{
  "model": "multi-label image tagger",
  "dataset": "seven-segment displays showing three digits",
  "train_examples": 48750,
  "image_size": 24,
  "crop_scale_min": 0.8,
  "horizontal_flip": false,
  "cutout": 0.25,
  "arch": "vit",
  "norm": "layernorm",
  "norm_position": "pre",
  "activation": "gelu",
  "mlp_ratio": 4,
  "head_dim": 32,
  "fused_qkv": true,
  "bias": "none",
  "qk_norm": true,
  "parallel_block": false,
  "dropout": 0.1,
  "inner_norm": false,
  "moe": "soft",
  "num_experts": 16,
  "moe_every": 2,
  "expert_mlp_ratio": 0.5,
  "slots_per_expert": 1,
  "shared_expert": true,
  "patch_size": [2, 2],
  "layers": 8,
  "width": 192,
  "positions": "learned",
  "pooling": "class_token",
  "num_labels": 18,
  "residual_init": "none",
  "optimizer": "soap",
  "beta2": 0.95,
  "lr": 0.0028,
  "beta1": 0.95,
  "shampoo_beta": 0.95,
  "eps": 1e-08,
  "precondition_frequency": 10,
  "max_precond_dim": 512,
  "one_sided": false,
  "adamw_lr_other_params": 0.0017,
  "grad_clip": 1.0,
  "sam_rho": 0.05,
  "steps": 6200,
  "batch_size": 64,
  "epochs": 8.1,
  "lr_schedule": "step",
  "warmup_steps": 310,
  "weight_decay": 0.1,
  "adamw_weight_decay_other_params": 0.01
}
Rows from block 3 of a small multi-label image tagger, named by matrix and row number. Rows with one number within an expert belong to one neuron, the router's apart. Each number is 128 + 32 x the weight over its row's rms, rounded and kept within 0 to 255. All counts start at 0.
After each expert's rows are labels from the 100 images, of 14976, where the router gives the expert most weight on average: "patch colour" is the nearest of a few named colours to the mean colour under the peak. Only what is clearly more common there than usual is listed. The data: seven-segment displays showing three digits.
# router: slot weights (model.blocks.3.mlp.router.weight, 16x192, trained with AdamW), inputs 0-191
# up: expert up (model.blocks.3.mlp.up, 16x96x192), inputs 0-191
# down: expert down (model.blocks.3.mlp.down, 16x192x96, transposed), outputs 0-191

# expert 15
router.15 [158 204 119 117 126 168 151 176 169  84 118 143 125 141 176 139 128 130 115 112 181 162  79 136  80 115 117 155 140  97  89  99 105 193 154 157 108 121 135 132 110  81  97 137 190 139 122 126 167 158 124  69  97 138  98  61  99 145 166 104 118 176 124 155 149 119 103 110 171 112 102 137  87 158 160  82 114 111 159 115 189 140 119 167  82 165 167 123  89  74 206 132 133 191 136  86 161 128 114 129 123 138 127 120 140 130 141 101 175 135  72 152 138 112  80 101  85 137 148 153 170 185  88  58 107 158 109 170 121 129  61  90  94 108 140 211 170 130 117 134 122 173 118  86 102 158  73 112  65 140 161 130 130 126  72 104 121 172 171 127 101 117  64 141 105 114 128 110 112  75 107 163 111 101 134 160 153 174 144 110 103 119 148 154 143 155 121 157 188  87 139 106]
up.3 [133 170  66 122 157 164 146 114 137 129 114 115 154 119 140 134 158 103 124  76 177 154  97 102  92 186 134 110 132 115 156 117 169 131 112  80 119 134 186 160 110  87 117 147 139 115 120  97 150 132 121 171  51 122 143  68 115 101 110 107 142 127 161  96 133 161 123 180 177 105 124 132 163 155 186 185 125 162 182 102 164 144 101 128 133 127 195 137  74 119  77  94 188 122  98 122 152 156 149  28 144  55 151  90  74 134 144 130 103 131 109  56 147 116 113 126 190 140 136 123 133 142 174 196  74 133 144 132 154 140 115 134 142  79 125 141 141  89 121 108 146 136 148 129  57 142 155 133  90 119  99  85 128 134 117 139 122  85 117 121 121 122 128 208 130 149 169 114 100 178 161 126  93 117  67 146  47  54 179 148 141 120 110 163 135  99 119 191 118 128 164 133]
down.3 [178 147  99 110  98  64 123 157 127 206 112  91 110 122 133 156 119 172 176 141 143 118 150 140  88 162  86 151 149 211 146 127 164 126 134 130 141 109 112 163 122 136 142 111 160 106 156 148  92 135 159 135 145 120 121 160 128  54  70 152 104  79 160 199 120 164 174 156 108 141 120 166 111 100 161 116 158  80 180  89 139 148 114  99 128  97 149 113 153 132 124 167 101 154 163 143 168  98 140 160 130 161 148 144  56  59 150  92 111 255 158 112 132 147 165 102 111 131 140 117  78  95  84 136 119 154 101  84 167 117 140 187 116 101 126 141 148 139 163 109 103 119  65 140 125 119  98 204 142 102 124  83 107 114 146  86 112  83 169 112 131 119 158 124 178 166 113 145 175  83 144  71 158 133 113  91 164 142 145 162 131  86  96 139  98 167 132 150 138 159 105 176]
patch colour: grey

# expert 9
router.9 [112 202  89 126  95 180  96 106 181 105 111  70  46 138 121 183 182 160 176 170 144 119 101 135 136 169  99 190 144 122 111  55  91 183  81 114 134  98 162 121  68 131 119  98 143  71 101  95 133 144 170 143 132 113 126 113 151 122 104 143 113 130 128  84 156 140  89 127 125 113 145 112  85 120 143 132 100  93 180 133 120 149  84 136 136 119 177  68  95 134 176 151 180 111 134 144 153 113 132 139 113 113 189 145 116 131 129 142 140 170  95 155 161 149 118 101  75 124 130 118 174 199  82 138 119 132 113 221  78 147 144  57  80  91 160 180 105 131  92 151 118 190 152 163 128 134 105 138  62 128 110 136 136 146  94  80 113 127 110 148 186 143  70 158 120 154 146 143 101 129 121 120 106 141  69 113  94 134 122 145  46 129 172 120 131 119 144 120 141  97 109  96]
up.0 [164  56 154 135 135 151 123 147 108 194  73 119 128 154 121 124 109 102  94 130 154 116  47 186 103 137 116 224 144 140 127 161 116 182 160  97 111 153 136 128 153  84 177 124  80 107  98 101 118  70 128 179 135 112 143  79 142  93  44 124 140  34 127 126 168 112 125 123  99  88 142  87 133 152 172  93 144 118 126 128 115 174  74  93 100 166 156 128 104 126 152 147 172  76 225 156  70  76 155 144 197 157 113 154 109 111 143 113 147 130  83 118 116 117 146 119 102 123 143 101 147 110 114 134 147 101 110 107 174 111 121 147 110 148 115 128 146 117 140 160 140  81 137 105 126  68 143 116 111 156  83 211 123 149 165 117 103 123 154 155 126 170 164 113 153 103 108 107 115 111 174 137 115 153  75  66  75  98 129 102 119 112  73 118 182 126 149 139 136 125 165  98]
down.0 [114 112  97 161 100  72  83 125  85  70 178 121  60 161  92 173 148 126 146 119  51 126 130  88 145  59 103 129 134 125  94  90 147 117 113  75 121 117  60 120 123 182  62 141 157 129 115  92 147 154 125 142 127 139 148 105 139 168 162 146 141 158 115 163 151 114 153 162 166 144 156 118 171 112 142 116  98  89 116 149  76 123  92 146 154 124 143 167 149 153 172 128 132 130  72  86 214 133  78 146  65 131 118 135 106  86 153 128 134  94 145 173 201 150 128 132 149 171 146 169 154 150 208 121 101 146 122  60 155 123 109 164 111 119 100 122 113 128 141 158 105 138 177 136 123 136 158 129 146  67 123 160 142 139 122 150 210 173  73 105 108 131  74 146  89 130 142 110 141 167  72  86  87 107 146 186 190 186 139 180 129 144 125 123 145 145 149 114 110 164 154 145]
patch colour: grey

# expert 10
router.10 [ 94 139 142 140 130  87 137 135  70 128 104 112 120 128 129  74 146 173 122 131 139  65 162 131 169  85 125 119 152 156 159 117 182 122 144 143 122 139 161 119 165 151 138  69 101  65 150 122 101  84  93 153 181 100 156 123 116  81 127 145 139  86 154 123 146 168 175 217  87 141 117 112 146 157 101 160 123 148 105 107  94  72 100 143 138 151 102 167  91 156  69  96  58  89 154 145 195  98  92  47  86 142 155 120  99 114 201  91 133 148 145 194 136 163 135 190 171  79 105  81 159  80 109  76 175 119 139 168 157 118 149 104 146 117 145 152 137  81 173 128 146  88  87 126 113 122 114 104 163  86 134  58 101 112 160 136 112 144 108 144  85 146 136 171 174 136 153 141 106 167 155 111 133 166 131 136 130  72 131 131 117 110  65 110 134 123 163 158 116 194 107 101]
up.0 [149 152 123 171 122 121 184  59 126 119 176 106 104 121 116  90 161 156  77 125 121 173 140 114 185  90 139 155  87 114 188 123  49 157  92 146 122 125  98 152 135 125 173 158 170  96 100 171  90 123 161 122 118 134 118 159  86 152 105 151 134 137 118 167 112 188 179 111 103 182 106  60 140 129 126 101 116 177 106  88 120 176 135 171 133 142 154 120 162 129 176  95 112 122 188 116  88 163 139 130 126  88 117 119 101  70 140  78 131  94 115 124  59 158  87 131 108 133  70 154 131 130 133 195 143 115 138 127  62 165 144  59 166 178 150 127 152 122  77  45 127  86 220 166 130 169 124 110  90 139 138 124 114 149 105 145 118 130  70 126 159  95 138  91 119 115 128  98 144 192 134  96 112 126 160 117  51 152 179 126 123 143 103 141 123 101 130 102  92 147 105 121]
down.0 [121 134  86 143 147  65  98 130  94 113 108 166 145  97 136 145 127  93 131 106 152  97 168 189  93 135 121 149 183 108  73 133 106  57 153  79 139 122 133 170 161 145 122  63 141  94 145 117 100  58 104 151 164 131 124 121 104 106 102  57 144 142 120 111 120 115  89 173 101  93 152 147  99  98 137 115 124 103 166 113 158 167 122 182  96 141 162 199  97 147 108 140 111 117  34 127 168 174 109 147 147 146 176 143 126 168 133 123 169 156 153 178  78 205 119 146 169 154 139 143 106 148 175 135 112  98 133 136 130 103 160 168 146 142 177 155  99 148 191  86 211 176 115 120 160  91  84 128 107 171 112  91 138  68  83 112 164  97 140 198 131 121 105 121 116 143 153  96  94 157 134 167 163 122  99 125  97  87 176 154 146 103 152 135 131 140 118  68 117 174 154 159]
patch colour: black

# expert 5
router.5 [126 127 117 164 175 105 169 122 105  95  95  98 136 101 132 114  93 178 103 149 170 136 125  98 153 134  89 146 122 119 133 152 115 181 118 131 137  59 117  95 118  91 190  94 133 142  64 179  89 138 136 121  76  59 141 164  88 148 189 219 131 163 156 127 159 122 111 173 134 128 151 142 169 145 112 102  86 152 125 108 166 160 100 194 121 152 157 142 110 112  53  79 132 123  74 108 159 113 107 144 100 119 103 167 129  88  95  99 141 170  48 145 152 138  58 155  82 156 149 175  61 145 110 108 124 152 103 111 114 134 124  91 127 138  94 112 161  83 127  78 126 112 177 173 158 169 154 125 100 115 144 158 179 132  82 152 130 122 136 132 150 107 131  82 145 113  84 152 139 113 130 159 121 184 133 169 165 167 125 120  84 153 103 199 171  70  93 165 139 173 138 163]
up.0 [ 88 136 158  67  93 143 167 146 186 128 179 155 108 100 111 164  57 119 131 165  87 136 208 120 181 157 122  96  85 131 159  58 126 162 138  98 109 171 184  88 121 167 111 159 113 186 131 204  99 113 145 118  81 131 119 165 107 167 138  87 108 107 135 145  91 145 139  92 101 155 161  88 138 102 100 118 104 127  92 159 109 165 149 126 192 123 102 123 110 162 117 133 123  52 121 151  70 163 178  99 128 157 164 168 128 141 146 138 167 194 130 106 144 103  77 166 138 101 135  99 118 140 102 139 166 121  87 151 107 183 133 149 187 123  96 103  98 124  92  87 137 162 182 110 131 125 136 152 149 115  98  73 102  96 105 119 133 119 100 103 128 117 109 117  62 160 164  70 112 156 161 122 172  81 165 116 123 128 121 137  84 156 117  79 159  90 143 112 157 125 151  45]
down.0 [135 115  89 126 161 145 108 109 203  91 111 125 149 161 119 151 168 107 103 128 171 158  67 165 127 110 117 174 111  82  83 145 176 111  57 116 151 111  80 136 115 109  97 130 181 143 104 172 107 174 133 137 155  53 138 105 139  97 132 169 159 164 126 128 116 146 154 177 132  85  72  99 176 138 186 140 146 190 198  86 159  59 123 141 102 155 201  78 131 196 148  85 128 173 106  54 145 164 127 136 102  93 121  88 140 118 125 108 158 114 182 136 132 178 105 133 113 106 128 146 162 146  99 159 101 169 170  97 158 136 152 149 118 168 156 157 152 139 125 113  78 107 117 153  69 159 142 137 102 120 110 136 153 143 174  92 128 134 143 171  92 171 102 171 140  80 103 107 184 148 148  97 143 129 110 119 189 130 164  84 159  85 112 182 154 137 134 148 110 100 164 160]
patch colour: black

# expert 6
router.6 [146 173 138 113 129 114 159 146 131 165 116  93 123 150 128 139 151 150  68 173 150  96  98 183 122 145 133 137 106 102 170 126  61 165 108 132 142 193 164 121 110 128 134 134 118 158 112  43  98 116 116 113  81 179 151  78 105 213 148 161 141 171 129 170  86 118 141 133 161 111 144  97 137 145 117 149  91 118 123  97 166 130 172 151 151 164  96 170 138  79 125 100 147 194 115 157  91  78 183 143 141 122 125  87 168  97 124  53 144 104 118 109  95 140 156 145 132 117  86 178 194 151  82  90  87 125  37 109 129 116  82  61 107 130 126 165 123 109 104 120 110 110 171 123 171 109 134 152 123 101 150 187 114 134 125 152 132 142 112 119 141 123 118 149 108 168 129 101 146 143  38 126 148  86 209  98 100 127 149 113 123 111 133  73 154 140 161 109 186 134  91  52]
up.0 [ 80 150 103 136  98 162 140 161  76  95 167  84 104 125 113 113 123  96 129  89 123 140 132 135 104 153  85 145 122 124 133 119 104 120  79 128 164 141 109 177  90 105 109 181 118 176 148 169 147 110 131 105 113 128 165  89 135 120  85 114  84 147 125  81 132 177  96 107 150 168  99 129 147 142 151 136 148 135 157 220 147 170 117 150 124 190 130 117 108 107 121  88 172  92 165 104 124 167 158  92 166 147 126  72 161 127 147  94 141  62 108 143 197 142 160 119 131  82 156 160  95 163 101 161 119 136 139 111  97 163 161 149 146  42  77  79 100 210 135 158 136 190  88 190 205 148 160 126 144 150  86  67  78 118 111 144  88 127 119  97 139 166 150  91  74  88 123 111 188 138  99 122 107 106 176 136 116 105 136  97 150 138 156 107 136 152  77  94 164  56 152 124]
down.0 [167 140 154 101  54 112 114 149 125 107 143 124 156 153 115 126  84 123 124 125 138 115  91 137 115  64  98 155 120 138 193 108 164 244 111  88 137 162 107  75 109 129 128 214  88 145 131 141 112 102 144 185 108 115  61 127 139 127 178  98 142 123 129 178 143  96 163  96 137  80 118  21 135 144 111 117 178 116 160  96  98 139 135 115 138  91 122 129 177  81 134 155  62 151 141 138 129 113 179 139 143 181  71 188 167 117 123 104 152 169  97 174 142  63 118 183 165 148 123 129  96  81 165 156 129 136  95 126 105 135 118 119 179 129 154 162  97  90  98  73 171 108 138 123 103 155 104 158 143  88 165 112 155 154 145  86 136  62 142 151  79  88  66 135 131 121  88 175 134 104 178 136 135 143 151 120 129 113 153 130 162 136 114  86 116 145 136 116 116 155  92 112]
patch colour: grey

# expert 13
router.13 [146 109 119 156  97 144 162 143 152 129 145 153  87 188 130 186  88  73 143  98 158 157 129 108 151 156  99 113 102  92 140 170  91 165 124 132 160 159 149 165 116  67 133 185  98 144 107 135 158 134 133 112  90 165 104 156 124 171 135 148  75 160 164 171 105  66 119  77 156 177 118  89 159 102 113 133  74 179 152 116 139 172 123 163 183 108 169 100 150 125 147 117 142 133 101 172 116 154 154 152 143 112  54 131 116 136  83 108 162 133  88  58  84 126 110 122  75 124 122 174  90 158 110 154 103  98 109 110  97 162  67  83 116 141 113 150 144 173  74 109 131 156 177 143 159 113 109 112  36 139 115 175 111 158 106 197 115 106  99 133 158 112 168  79  67  93 120 139 175 163  89 122 123 106  68 120  82  93 102 168 145 194 149 111  88 132 101 157 163 112 125 116]
up.0 [ 95 174 129  96 158 113 175 100 162 153 181 151 159 148 127 127 141 114 147 103  96 157 103 104 112 115  93 158  88  83  75  87 159 180  82 144 149 118  67 127 136  42 138 156  97 164 121 143 138  77 179 126  81 105 130  49 114  88 117  96 143 140 141 195 126 114  99  71 171  65  83 208 140 141 139 180 108 135 190 128 118 129 146 152 110 127 119 142 152 152 209  82 124 157 154  72 156  96 161 136 109 154 127 118 140 128 140 175 172  97 111 129 149 123 124  52 170 140 149 144 187 175 148 168 140 161 106  90 102  93 150  69 115  98 106 120 186 131 114 169 127 141  75 103 124 123 114  80 103 147  91 135 108 147 128 113 157 128  80  87 136  83  93 115 161 175 152 129  91 124 120 152 132  67 103 144 117 131 151  95 131 114 169 152 171 129 142 161 134  71 133 112]
down.0 [ 81  99  81 141  85 137 157 110  58  64  47 115 133 144 114 120 166 140  56 131 106  38 110 119  95 151 186  88 118 169 128 162  63 131 121  98 161 139 112 161 167 151  90 154 117 149 167 155 103 120 105 133 124 106 153 128  89 131  84 164 132 152 114 117 135 112 126 153 139 132 120 106 173 111 133 140 109  90 107 147  90 108 128 121 147  76 117  93 125 150 144 113 106 116 124 207  71 202  57 129 114 105 129 137 111 141  72  86 111 154  91 127 179 150  85 146 119 145 159 122  78  89  68 216 130 115 140 124 174 103  94  99 124 141 143  74 134 158 102  97 105 133 206 156 153 114 116 114 168  74 108  98 135 113 114 182 155 141 143  88  78 153 143 112  92 153 161 138 129 103 122 163 133 189 105 168 145 118 135 165 137 194 135 117 110  90 121 153 127 167 128 174]
patch colour: green

# expert 2
router.2 [132 156 139 115 123 152 125 119 192 139  92 101  86 119 147 102 108 137 151 156 204 117 182 149 138 125 158 129 173 105 107 176 162 141  95 136 121 105 101 171 176  88  90  96 149 118 114 171 178 110 150 109 131 102 159 171 159  77 200 112  89  86 131 105 123 157 143 128 132  84 147 123  97  99 167  69 121 111 175 135 162 147 137  98 129 120 149  76  64 136 133 130  83  73 119 141 101 102 137 143  85  97 164 143 100 142  87 117 132 174 127 158 102 114 142 122  94 136 140  89 133 145  69 126 164 147 143 176 145 204 145  81  68  98 165 225 119  69 107 151 216 119 135 151 120  93  88 169  91  66 117 122 117 171 114 104 131  96 147 145 142 182 130 140  88 165 135  68 158 101 133 149 129 145  65 133  78  88 116 111 108  99 146 161  98 153 139 172 167  94 107 157]
up.3 [ 96 147 176 149 174 186  78  71 100 160 141 145 154 135 148 131 174 106 126 124 190  87 163  92 129 188 122 102 124  97 186 152  91 160 136 134 110 137 171 119 112 104  72 101 149 103 116 134 131 189 133 172  93 165  59 100 124 171 118 107 154 144 147 125  99 176  71 123 117 112 184 132 110  62 174 157  91 138  47 105 133 131 120 119 147  91 166 123 159 141 138 179 123 134  75 104  97  95 164  75 106 123 135 131 141 179 174 108 106 114 127 152 129 157  60 184 183 106 113 181 142 131 153  95 144 159 119 122 204 135 128 131  89 157 181 147 193  94 115 141 141 105 107 152 111 153 120  88  91 144 118  64 151 164 140 123  62 110  86 136 123 114 121 104  59 118 201 128 106 125 168 131 109 164 114  89 116 177 119 113 108 105 158 119  85 110 118 117 123 166 132 156]
down.3 [154 102 111 139 155 153 174 125 103 165 145 150 104  69 150  88  79 134 123 125 129  83  43 113 105 191 110 107 139 137 129  68 143 127 109 155 154 152 140 169  86  66 151 136 168 143 181 189 129 116  93 179  60 108 137 153  93 123 118  90 158  64 104  87 192  85  74 107 145 124 140 112 119 147  77  68 112 118 101 127 162 123 149 113 135 118 122 118 104 142 120  97 149 125  84 196  97  89 123 129 171 125  84 114 123  76 120 116 126 169 163  70 131 163 137 130 105  87 171 136  43 172 112 202 101 126 121 166 144 124 114  53 107 125 155 133 172  79 102  92 148 123 179 107 167 118 114 126 188 134 148 135 126 110 138 149 171 119 135 134 133 110 177 138 144 108 124 149 150  90 141 135 219 114 105 143 128  77 104 149 163 177  94 112 108  99 111 113 158  99  84 121]
patch colour: brown

# expert 14
router.14 [170 174 112 116 103 129  85 137 153 133 165 118  78 142 156 115 111  80 188 149  90 170 129 132 131 145 133  99 147 175 133  98 151 149 132  90  91 123 162 115 104 193 158 102 107 157 120 177 159 176 145 116 151  97 176 109 140  91 123 149 140 103  85 165 138  87 214 116 132 147  67 111 118 127  75 154 104 129 149 125 171 189 150  99 152  98 142 155 140 140 156 126 149 113  84  94 160 159 107  94 125 188 122 117  85  93  73 185 114 197 119 139 143 119 118 132 129  46 204  87 152 160 148 111 126 171 118 122 107 104 152 115 165 131  59  83 106 151 151 161 106 149 123  81 145 129 147  76 132 169 162  55 110  52 116  97 128 109 117 132  91 104  93 122  87 108 202 190 128  96 105  84 109 106 181 109 128 124 144 133 112 171 104  99 153 135 148 129 154 109  83  82]
up.0 [195 125 121 162 181 100 111 138 139 110  59  52 104 112  96 144  95 159 119 112 194  97  88  89  98 177 137 120 113 163 100 136 148 134 147  83 149 131 128 159 165  80 137 105 118 171  81 122 164 120 146 109 154 156  96 155 108 127 147  76 163 172 149 111  60 107  65  92 150 134 112 124  99 127 132 160  61 115 123  94 107  80 124 165 180 154 159  99 162 157 109  79 164 119  96 138 142 143 157 121 116 139 103  92 185 162 116 122 192 137  72 122 106 120  84 104 102 173 198 122 103 184 151 123 164 150  98 108 131  94 105 139 137 147 118 146 102 115  98 182 188 133 107 161 134 159 174 174 137 105  89 186 171 120 106  88 169  89 135 151 113 103 164 187 121 123 123 145 149 110 127 162 143  99 156  85 161 171 145 218 148 146 141 102  85 164 167 138 124 177 118 147]
down.0 [189 143 103 163 131 114 156 151 118 124 182 108 138 147 105  63 121 105 198 143 109 126 147 162 156 144 114  68 137 110 118 119 154 101 163 104 106 107 136  99  68  93 123 106  87 159 175 151 156 113  75 100  95 144 108 102  76 127 178 124 150 130 129 187 151 140 158 113 119 139 145 135 100  74  93 144 135  93 146 119 128 156  87 112 106 135 175 161 100 153 151 132 179 109 126  88 112 181  55 101  93 171 163 161  94 137 138 146 101 179 133 130 139 147 147 105 168 104 117 153  66  72 175 183 151 168  87 150  92  53 176 110 165 139 142  94 149 160 147 138 162 143 118 138 119 156 130 165 111  94 129  56 184 113  59 115 122 141 108 107 164 144  90  91  50 132 151 114  93 127 133 140 105 128 145 160 124 164 121 187 159 162 145 126 139 100  61  85 116 207 176  92]
patch colour: white; pink

# expert 1
router.1 [124 149  71 111 155 148 181  78  87 107 112 113 130 130 172  88 152 128 107 112 155 101 156 171 167 120 158  95 153 107 149  88 157 181  81 185 163 132 171 129 111 155 165 137 155  87 100 100 141  70 148 139 151 127 117 131 150 105 116 133  99 113 137 165 153 168 179 153 102 130 122 102 104 135 144 161  68 150 130 121  89  98 104 105 122 133  98 156 109 168 113 126  75 154 121 158 177 106 122  98 146  90 171 187  85 131 139  82  92 179 115 100 120 123 121 181 185 111  86  86 160 175 108  86 187 160 165 133 180 150 179 121  79 132 173 187  93 103  97 154 183 125 109 134 124  96  63 164  74  61 105  95 111 168  78 122 107 135  95 128 143 119 134 190 105 118 111 109 126 155 165 142  65 116 134 197  86 107  94 190  85  82  93 120 136 133 164 120 121 105 114  90]
up.3 [146 155  89 129  75 142 174 158  96  99 109 143 111 129 128 119 123 120 121 143 149 128 113 128  96  96 153  96 146 132  65 140  83 133 111 137 184 129  85 100 119 128 168 175 125  62 127  95 120 126 113 157 136 152 102 147 172 127 183 128 137 187 162 186 196 164 117 105 151  59 102 129 113 129 123 168 188 136 114 151 132 131 126 173 161 148  96 140 141 159  55 183 147 193  69 176 123 150 115 137 101 131 102  90 158  45 171  84 154 168 123 143 137 125  81  89  63 185 118 106 100  90 138 112 135 128 143 171 167 114 190 146 181 142  61 126  97 109 128 160 187 128 118  86 175 150 151 112  75 130 181 151 123 121  78 121 126 121 120  89 132 166  94 144 125 136 156  89 202 147 108 141 128 155 129 152 112 152 141 197 139  74 194 133 118 133 109 123 123  97 150  88]
down.3 [109 137 187 178 154 141 171 150 190  94 121 211 122 106 123 126  72 147  97 131 148 109 216 112 143 170  76 175 169 134 124 115  99 144  96  80 141 131 132 141  79  93 177 141 144 159 162 167 146 119 106 172 168  62 178  72 115 125 104 128  82 158  84 156 142  92 138 152 159 169 106 169 129 108 143 148 105 171  99 131 105 128 139  87 100 101 108 136  98  72 151 156 121 131 119 111  72 100 112  98 141 117  86 143 135 158 149 154  93 136 123 142  94 143 133 127 110 142 117 147 138 135  89 162  47 204 142 146 121 190 114  96 119 104 136 105 159  91 123 160 161 127 143 173  90 133 158  42 130 133 171 109 164  80 126 167 133 149  80 131 111 143 171 138 116 151 150 142  86 106 112 110 135  80 151 187 146  29  98 165 102 138 160 144 161 147 116 143 123 116 114 188]
patch colour: black